A small spectrogram FSQ autoencoder, trained from scratch: encoder layers 6.
Rows from block 3 of the encoder of a small spectrogram FSQ autoencoder, named by matrix and row number. Rows with one number within an expert belong to one neuron, the router's apart. Each number is 128 + 24 x the weight over its row's rms, rounded and kept within 0 to 255. All counts start at 0. Numbers have three digits each. After the name is the row's rms in percent of the matrix's.
Before each expert's rows are labels from the 100 clips, of 14976, where the router gives the expert most weight on average: "top examples" is what is common among them. Only what is clearly more common there than usual is listed. The data: chords played on synthesised instruments. In brackets: how many of the 100.
# router: router (encoder.blocks.3.mlp.router.weight, 4x128, trained with AdamW), inputs 0-127
# up: expert up (encoder.blocks.3.mlp.up, 4x128x128), inputs 0-127
# down: expert down (encoder.blocks.3.mlp.down, 4x128x128, transposed), outputs 0-127

# expert 1
top examples: clipping (82); text has "clipped" (82); white noise (34)
router.1 095:134163097152130125106130119116113155087167112136152106120109141125143133103133123170168153109159139154147138127173119134067136114117152137113130159167120128098144130119133152195147126085135098114097140153138128114119109127166146148122137131108119079128098123101135176128138106172143130143117134132145135149136155123164114166166144119170146149089173121076086145163143107125153091142162
up.7 073:128128128128128128128128185019077128128128127128128128128127128128128128128128128128127128128128128128128128128128128128128128130128128128128206128128128128128128128128128128128128128128128128128128128129128128128128128128128127128128128128128127128118128128128128125138128128128128128128128130128128128130128128128128128128128000128128128128128128128245129127128128128128107128128128
down.7 232:128129128128128128128128128000061128128128128128128128128128128128128128128128128128128128128128128128128127191128125128128128128128128128128128132128128128128128128128128128128128128128128128128128128096128128128128128128128130128128128128128123128120128128128128128128128128128128128128128143128128128128128128129128128128128091128128128128128128128128128128128128128128128128128128
up.47 520:128127128128128128128128131118056128128128181128128128128127128128128129128128128128128128128127033128128128128128128128128128128128132128128126148128128128128128128128128128128128128128109128128128128128128128128128128151129128128129128128128126128119128128128128099128128128128128128128116162128248128255131128091128128128128146128114118128128128128003128128128128126128128128128128
down.47 703:128128128128115128128127144149134129128128128128128128128128128128128128128128128128128128128128132128128128000128192128128128128128053128128128128128128128128128128128128128128128128128128128128097130134128128110128126138128127128063128128109137128128128128128186125128128123128128128128128085128083128128134128128128128129128133128128128128128127128167128128128128128128128128128128
up.66 675:128128128128134128156128128128255128128128000128128128128131128128128128128128128128130130128128120128128129128128128128128128117128109128128255128128128128128128128128128128128128128127147128128128128128128128128128128128128136128114128128128128128128128128128128117153128128129128137128105194169128128128128128136128128130128127128110105127128128128091127128128128126128128128128128
down.66 474:128128128128128128128128249149130058128128116128128128128128128097128128128128128128131128128128128128128128128128128128128128128128127128128128136128128128128128128128128128128128128128111128128127128128128128131128128192128145128042128128128128128125128000128203128128128128128128128128122119067114128128128128128128128128128142128128128128128127128144128144128128128128128128128128
up.71 393:128128128128123127128128128128137128128128128128128128128133128128127128128128075187128133128128161128128128128128128128128128128128119128128128128128128128128128128128128128128128130128128128128128128000128128128128128127119128128128128128128128128128128128128128004128037128128128128182128165128128128000131128129128128127128119128128128128128128128143128143128128127128128126128128
down.71 149:128128128128128128128128128200127128128128128128128128128128128128128128128128128128128128128128128128128131060128128128128128128128128128128128255128128128128128128128128128128128128128128128128004128128128128129128128128128128128128128128128128128128128128128128128128128128128128128182128143128128128128128128128128128128128135128128128128128128128115128217128128029128128128128127
up.86 169:128128128128128128128128128128118128128128128128128128128132128128128128128128128128128131130128124128128128035128042128128128128128000128128128128128128128128128128125128128128128128128155128128128128125128128121128128129128133128128128128128118128128128128128128114128128128128128128128000128128128128128128128130128128128128167128124128128128128128126128128128128128128128128128128
down.86 393:128128128128128128128128125128128128128128128128128128128128128128128128128128128128128128128128128128128128160128128128128128128128128128128128128128128128128128128128128128128128128128128128128128128128128128149128128128128000128128128128128128128128128128128128128128128128124128128128128128128128128128128128128128128128128128128128128129128128128151133128128128128128128128128128
up.89 161:128145128162128128128128131128124128128128128128128128128128128128128128128128128128086128128128129128128128128128130128128128153128140128128120128128128128128131128128128128151128146128000128128128128131128128117128128125128128128135128128128128128044128128128128128128128128128128128128128129128128128129128128083128128128128213128047128128125128128128198128128128128128128128078224
down.89 185:128128128128128128128128122113126128128128128128128128128128128126128128128128128128128128128128128128128128201128128128128128131128255128128128130128128128128128128128128128128128128128038128128128125128128128131128128128128128128128128128128129128121128128128128128128128128128128128131128167128128128252128128127128127128128128128128128128128128128161128129128128128128128128128128
up.103 423:128128128128145128128128128140132128128128128128128128128111128128128128128127107128128128128127128128128099128128128128128128129127118128128128128128128128128128128128128128128128100128148128128128179128128128110128128217128129128016128128128129128000128128128128128128110128128128125128131131128128128121128128126128128128128103128129128128128128128165131128128128128128151128128141
down.103 408:128128128128128128128128128121129128128128128128128128128128128128128128128128128128128128128128128128128160128128128128128128128128117128128128126128128128128128128128128128129128128128218128128128128128128128129128128128128099000128128128128128128040128128128128128128125128138128128118118128128127128127128128128128128128128128128135124128128128205117128128128128240128128128128128
up.105 241:128128128128129128128128127168147128128128128128128128128128128128128128128128128128128128128128128128128128128128128128128128128128123128128128128128128128128128128128128128128128129128128128128128128127128128128128128155120129128128128128128128128129128128128128128128123128128128128128128127128000128122128128129128128128128128128128128128128128128255133128128128128128128128128128
down.105 247:128128128128128128128128202193158132128128128128128128128128128128128128128128131128128128128128181128128128033128128128128128128128050128128128188128128128128128128128128128128128128128128128128128128151128128100128128128128126128128128128128140128133128128128128128128114128130128128128128060079112128128128128128128128128128130128130128128128128128255128128128128128128128128128128
up.117 320:128128128128128128128128070133126128128128128128128128128128128128128128128128027128128128128133128128128128128128128128128128128128088128128128128128128128128128128128128128198128128128128128128075128128128128129128128235128128128035128128128128128128128128128128115087128128128128128128138127128128128128128128089128128128128128128133128128128128128181200128128177128128128128128255
down.117 263:128128128155134128128128162130128138128128053128128128128128128128128128128128128128128128128128128128128128128128128128128128128128199128128128128128128128128128128128128128128150128128128128128156128128128128128128128128128255153128128128128128128128128128128128103128128128102128128191128043128126128128128128128128128128128000128128128122128128128162128128128128128128128128128128

# expert 2
top examples: quiet level (76); square lead (39)
router.2 095:102124116106133143127101129112073113099116163139101123122126145133119114138136132150122149085171114136082180108096141132067130115125109143157115125113104089078145135149108161109116114116139089117129119165120124089145161105124130120141131106133166138145136105148117156130179108179094174122083061123132119094138099112135126157095111134123131107140132102145130160127106119111145121190125
up.33 338:125138128136128128128128108128153128128128128128128128128129128128128128128130128128155128128127148128128128128128128128128128126123128128128051128128128128128128128128128129128128128128124128128128128129128128128128128255130014128129128128128128128128128128128128180133043128123128128128128128128128128122128128066128128132128126128128128128128128128128132128128128125128060128127128
down.33 327:128128128128128128128128128127150128128128148128128128128128128128128128128128128128128128128128128128128128128128128128128128128128000128128128128128128128128128128128128128128128128128128128128128128128128128176128128128128128057128128128128128128140128128128128128128127127128128128071128129128128128124128128128128128128128255128128128128128128128125128128128128128128128128128128
up.55 668:130128128128129128128128129138128128128128128128128128128128128128128128128128128115126128128127124128098128162128128128128128128128126128128127128128128128127128128128128128126128128128156128128123177128128128136128128124128141128110128128128171128127128128128128128129126128222128128128000181128128128128128128135128128128128109128126081128128128128128128128134128128128128128128128
down.55 847:128128128122128128128128055105128128128128113128128128128132128128128128128128152118128128128128128128025128104128128128128128128128128128128128128128128128130128128128128128128128128128128128128070127128128128130128128128128239128128128128128128128041128128128128128128119128128128128129128078128128128128128128000128128128128168128212128128128128128128128139128128111128128128128128
up.90 188:128128128128128128127128128128128128128128128128128128128128128128128128128128108128128127128134166126128128128128128128128128137128133128128128128128128128128128128128128128128128129128255128128128128128128128128128128119128128126128128128128128128116128128128128128128129128128128128128151128128128128127128128129128128128128255128208138128128128128119128128128128128128128128128128
down.90 145:128128128128128128128128114157164128128128128128128128128128128128128128128128128128128128128128128128128127128128128128128128128128138128128128128128128128128128128128128128128128128128086128128128041128128128124128128128128175128128128128128128128128128128128128128128129139000128128127137124128128128128128128128128128128128255128128128128128128128089128125128128128128128128128128
up.105 664:128128128128126128128128128128130128128128128128128128128130128128128128128128129128127128128128131128128196128128128128128128128128130128128128128128128128128128128128128128127128129128033128130128128128128128178128128128128128128128128128128128128128128128128128089128128128135128128184000164128128128135139128106128128128128132128128082128128128128103136128128128118128118129128128
down.105 527:128128128128128128128128128079046128128140128128128128128128128127129128128128128128128128128128128128128128129128128128128128128128128128128128129128128128128128128128128128128128128128255128169126128128128128130128128131128128128128128128128128128128128128128128117128128128128128128192127182128128128128171128132128129128128000128159128128128128128050128128128128124128128128128128
up.108 494:108128128128074128130128128110098128128128129128128128128128128128128128128123128128129128128169111128133128142095128128128128127128126128128127128128128128128128128128128128128128126128128128128128119128128128128128128138093130128128128128128128128128128128128134018127128128128128128128119119128244128255128128133128128128128128128038097128128128128127128138128136200128128128128133
down.108 396:128133128128128128128128128169252090128127122128128128128128128128128128128128128175128128128128128128128121128128128128128128128128127128128127124128128128128128128128128128128128128128128128101144128128128128128128131148128128128136128128128128128128128128128128128128138128081128128127128128128124128000128128128128128128128168128128190128128128128133128128128128142128128128128128

# expert 3
top examples: vibraphone-like (53); power chord (35)
router.3 117:110117117093105123136119138138150105121146133136114082126123125139111065140153105129146142122105149134126090074106185133143128133132107136098091087109121136138146129134135120102123107166128147142096137157103137144142137119118140121131089109112129146146167155150187122146131079104100137128125095093123089114146118124089137057131122144116147166131086107183181154096114141106124121143086
up.16 357:128128128128054128128128070134128128128128128128128128128128128128128128128128096195153128128128128128128128116128128128128128128128128128128128148128128128221128128128128128128128128128149128128128128128128128128128128152128101128000128128128116128130128128128128128128128128127128128128103136128119128108128128126128128129128170138128134128128128128139159128127126162128128128128128
down.16 309:128085128128120128128128142083061130128128128128128128128128128128128128128128155128113128128128140128128128158128128128128128128128153128128131128128128128128128128128127128128128128128128128069107128170128128085128127128128128128128128128128128128128128128128128128128128146128128128128170124128128128255128128041128128128128135128128128128128128128031128239128128128128128128128128
up.25 247:141129128128128128128128128096128128128128128128128128128128128128128128128128149128122128128128128128128128128128128128128128128128128128128128128128128128128128128074128128128128127128159128128128128128128128108128128128128128128128128128128128128128128128128128123128128128128128128128128051128136128128128128128128128128128137128132128128128128128000128128128128128128128128128128
down.25 214:128128128128128128128128128129123128128128000128128128128128128128128128136128128128128128128128191128128131128128128128128128128128149128128128136128128128128128128128128128128128128128128128128128128128128128128128129128128142131128128128128128128128128128128128125123128128128128128128128023128128128020128128126128122129128132128128128128128128128000128128128128128128128128128128
up.49 577:128128128128132128128128040128174123128128128128128128128128128128140128128128128126128128128128000128128128104128128128128128128128122128128103150128128128128094128128128128128128128128135128128128128128128128134128128131128128128128128128128128128128128128128128128131128128113128128240128151128129128137134128181128128128128101128128122128128128128241187128128128128128128128128128
down.49 620:128129128128128128128128132070070128128128098128128128128128128020128128128128128014128128123128133130128128128128128128128128128128128128128132128128128128128128128128128128128127128128128128255128128131128128176128128128128137134059128128128128128128128128128128128128131128128128128128117076128128128128128128105128116128128128128128078128128128128088128136128128115128128128128128
up.64 381:128131128168127128128128134128128128128128128128188128128072128128128128128128120128125128128133038128128128128128137128129128129128128128128128179128128128128111128128128128128128128128128128128128128171128128189128128128128128128083128128128122128128128128103128122126128128128128170168118138128141128128128128128128128128128127128097128128128128128128255128128129106128128163128128
down.64 292:128130128128128128128128128255138128128128128128128128128128128128128128128128128128128128128128128128128128128128128128128128128128128128128000128128128128128128128128128128128128128128128128159128128128128128128128128128128128115128128128128128128128128128128128128128103128079128128238128129128128128128128128128128128128128096128128128128128128128155128110128128128128128128128128
up.85 603:128128128128128128131128128120129128128128125128128128128128128128128128128127128128120128128128084128128128135128128128128128128142128128128207128128128128128128128128128128128128128128128128129128128118128128255128128128127128123051128128128128128127128128128128048128128128128128128201128145128128128128128128124128128126128145128125128128128128128103128128128128128128128128128128
down.85 774:128118128128128128128128128135128128128128035128128128128128128128128128128128128128128128128128128128128127128128128128128128128128128128128255131128128128128128128128128128128128128128128128164126130128128128127128128128128128128127128128128127128128128128128128128128128128125128128130128228128128128128128128128128128128128112128128128128128128128214128129128128128128128128128128
up.102 499:128128128133128127128128128178128128128128128128128128128128128128128000128128128128103128128129128128128128128066128128128128129128128128128168128128128128128128128128128128128128113128146128128128149255128128128128128142126128128119128128128127128128128128128128120127128128129128128128093145128128128128134128128128128128128116128123128128128128128133204107128128128128128128128128
down.102 266:128128128128128128128128128128128128128128128128128128128128128128128128147128128128128128128128128128128128128128128128128128128128000128128128128128128128128128128128128128128128128128128128128128255128128128128128128128128123072057128128128128128128128128128128119128128128128128128128128128128128128128128128214128128128128199128128121128128128128194128128128128128128128128128128

# expert 0
top examples: root: C (30); instrument: clarinet-like (26)
router.0 090:128139108127140077095105144185124133138100080105125160139092148167124124137138154113142101185130151163138153140177116134128130112102144132173132119094131082091137146131124139143197131118115146154154078168080152105130131134135129145155130099122102115138103124112129141112141139121139171140105130093124169072122156111149133137097148134124159146139132126144124169171152134112143153119147
up.40 363:146128128128128128128128128089129128128128122128128128128116128128128128128131128106076128128124117128128128155128169128128128128128172128128103128128128128126129128128128128128128131128108128128128124134128128128128128128128128128128128128128128128255128128128128128128128128114128128128157128128128128146128128057128128128128128128124128128128128128128201128128128018128190136128128
down.40 221:128128128128128128128128128110134128128128126128128128128128128128128128128128128082128128128128128128128128083128128128128128128128128128128128129128128128128128128128128128128128128128234128128128128128128128128128126128128128063128128128128128128000128128128128127128128128128128128132128153128128128136128128140128128128128128128128112127128137128119128128128128114128128128128128
up.46 175:129128128128128128128128128143121128128128128128128128128136128128128128128128128219128128128127137128128128125128128128128128118128183128128128128128128128128128128128128128128128128128108128128128214128128128128128128128129128124128128128128128128122128128128128126128128128029128128128128128128128128128128128000128128128128242128128128214128128128128128128128128128128128128128128
down.46 187:128128128128128128128128128133128128128128128128128128128128128128128128128128128128128128128016128128128128128128130128128128128128146128128128128128128128128128061128128128128128128128125128128128128128128128131128128128127128124128128128128242128128128128128128128128152128127128128128128129128128128128128128128128128128128255128128128128128128128206128128128128128128128128128128
up.51 509:128139128176128128128128128211148128128128128128128128128074128128128128128128009128128128128128128128128128108128128128128128125128129128128128128128128128128168128128128128128128134128128128128128128128128128107128128128128122169128128128128126128128128128128128036125127128128128128255082235128098128128164128128128128128128128128128128128128128128128139128128128089128128128120128
down.51 331:128127128128123128128128128255101128128137148128128128128128128128128128144128128128128128128128128128128128128128129128128128128128137128128111255128128128128126128128128128128128128128128128099121128128128128127128128170131128128125128128128134128128128128127129114128146128128128128131000129128133128130128128121128126128128088128122128128128128128096128129128128128128128128128128
up.56 234:128128128128128128128128127107127128128128134128128128128150128128128119128128181128128128128144121128128128000128128128128128128128128128128127129128128128128128128128128128129128128128235128128128128128128128135128128135128128128128128128128153128135128128128128151128128128122128128128007128128128128118128128128128128128128128128129128128128128128145134128128128106128128128128128
down.56 459:128128128128128128128128128128127128128128173128128128128128128128128128128128128128128128128128128128128130128128128128128128128128119128128128111128128128128128128128128128128128128128128128128128128107128128144128128128128127128144128128128128128223128128128128128128128128129128128123128128128128128000128128216128128128128145128128128128128128128129128110128128128128128128128128
up.89 461:128128128128128128128128128128133128128128000128128128128055128128128128128128111128128128239128054128128128128128128128142128122128128128128128158128128128128114128128128128128128128128128128128128128130128128155128128169128128128128128128128128128128128128128128110128128128128128128128119166128128128128129128128128128128128128128124128128128128128128147128128148128128135255128128
down.89 554:128138128128128128128128128129130128128128128128128128128128128128128128128128128128128128128128128128128128128128128128128128128128128128128000128128128128128128128128128128128128128128128128128128128128128128128128128128128127128128128128128128128119128128128128076128121128127128128128128136128128128161128128128128128128128128128128128128128128128103128128128128128128128128128128
up.95 551:127128128128128128128128130255129128128128128128128128128126128128128160128128073108114128133128093128128128127128118128128128127128128128128128255128128128115119128128128128054128128128128128182128128128128128088128128135128128128113128128128098128132128128145128027128128128128128123158114183118128150152138128145128128128128131128128128123128128128084145128128128128128128134128128
down.95 639:128101128128128128128128128000128128128128103128128128128128128128128128131128117128128128128128128128128131108128128128128128128128132128128184143128128128128128128126128128128130128128101128127097128128128128121128128128128168128071128128128128128128128128128128128128128128128128128128128122128154129128128128104128128130128161128108128128128128128065128128128128128128128128128128
up.105 491:127126128128128128128128135122130128128128095128128128128128128128128128128128128128128128127128077128128128170128128128128128128131128128128128128128128128128123128128128128128128128128128128131128128128128128255128128128126128128069127128128128128128128128128128035128128128128128128186131139132128128128128128093128128127128128128128128128128128128084142128130128128128128128128128
down.105 360:128128128128128128128128128184128128128128120128128128128128128128128128128128128128128128128128125128128128123128128128128128128128127128128244131128128128128128128128128128128128128128130128193128128128128128128128128126128128128128128128128116128128128128128128128128128128121128128150128169128128128128128128128128128128128126128128128128128128128255128205128128128128128128128128
up.114 216:128198128129128128128128167125128128128128128128128128128128128128128128128132128128128131128124144128128128128128128128128128127128245128128122128128128128128128128126128128128128135128128128128128128128128128128128128160137095041129128128128128128000128128128128128130128128128128128128123183128127128197128128097128128128128020128162128128128128128131145128128128126128128128118128
down.114 179:128128128127128128128128123107129129128128128128128128128128128128128128128128128128128128125128146128128128255128130128128128127128137128128128128128128128128128128128128128128128128128059128128128128149128128128128108127128128125128128128128130128210128128128128128128131128127128128128128255128128128195128128100128130128128048128216128128128128128128128144128128128128128128128128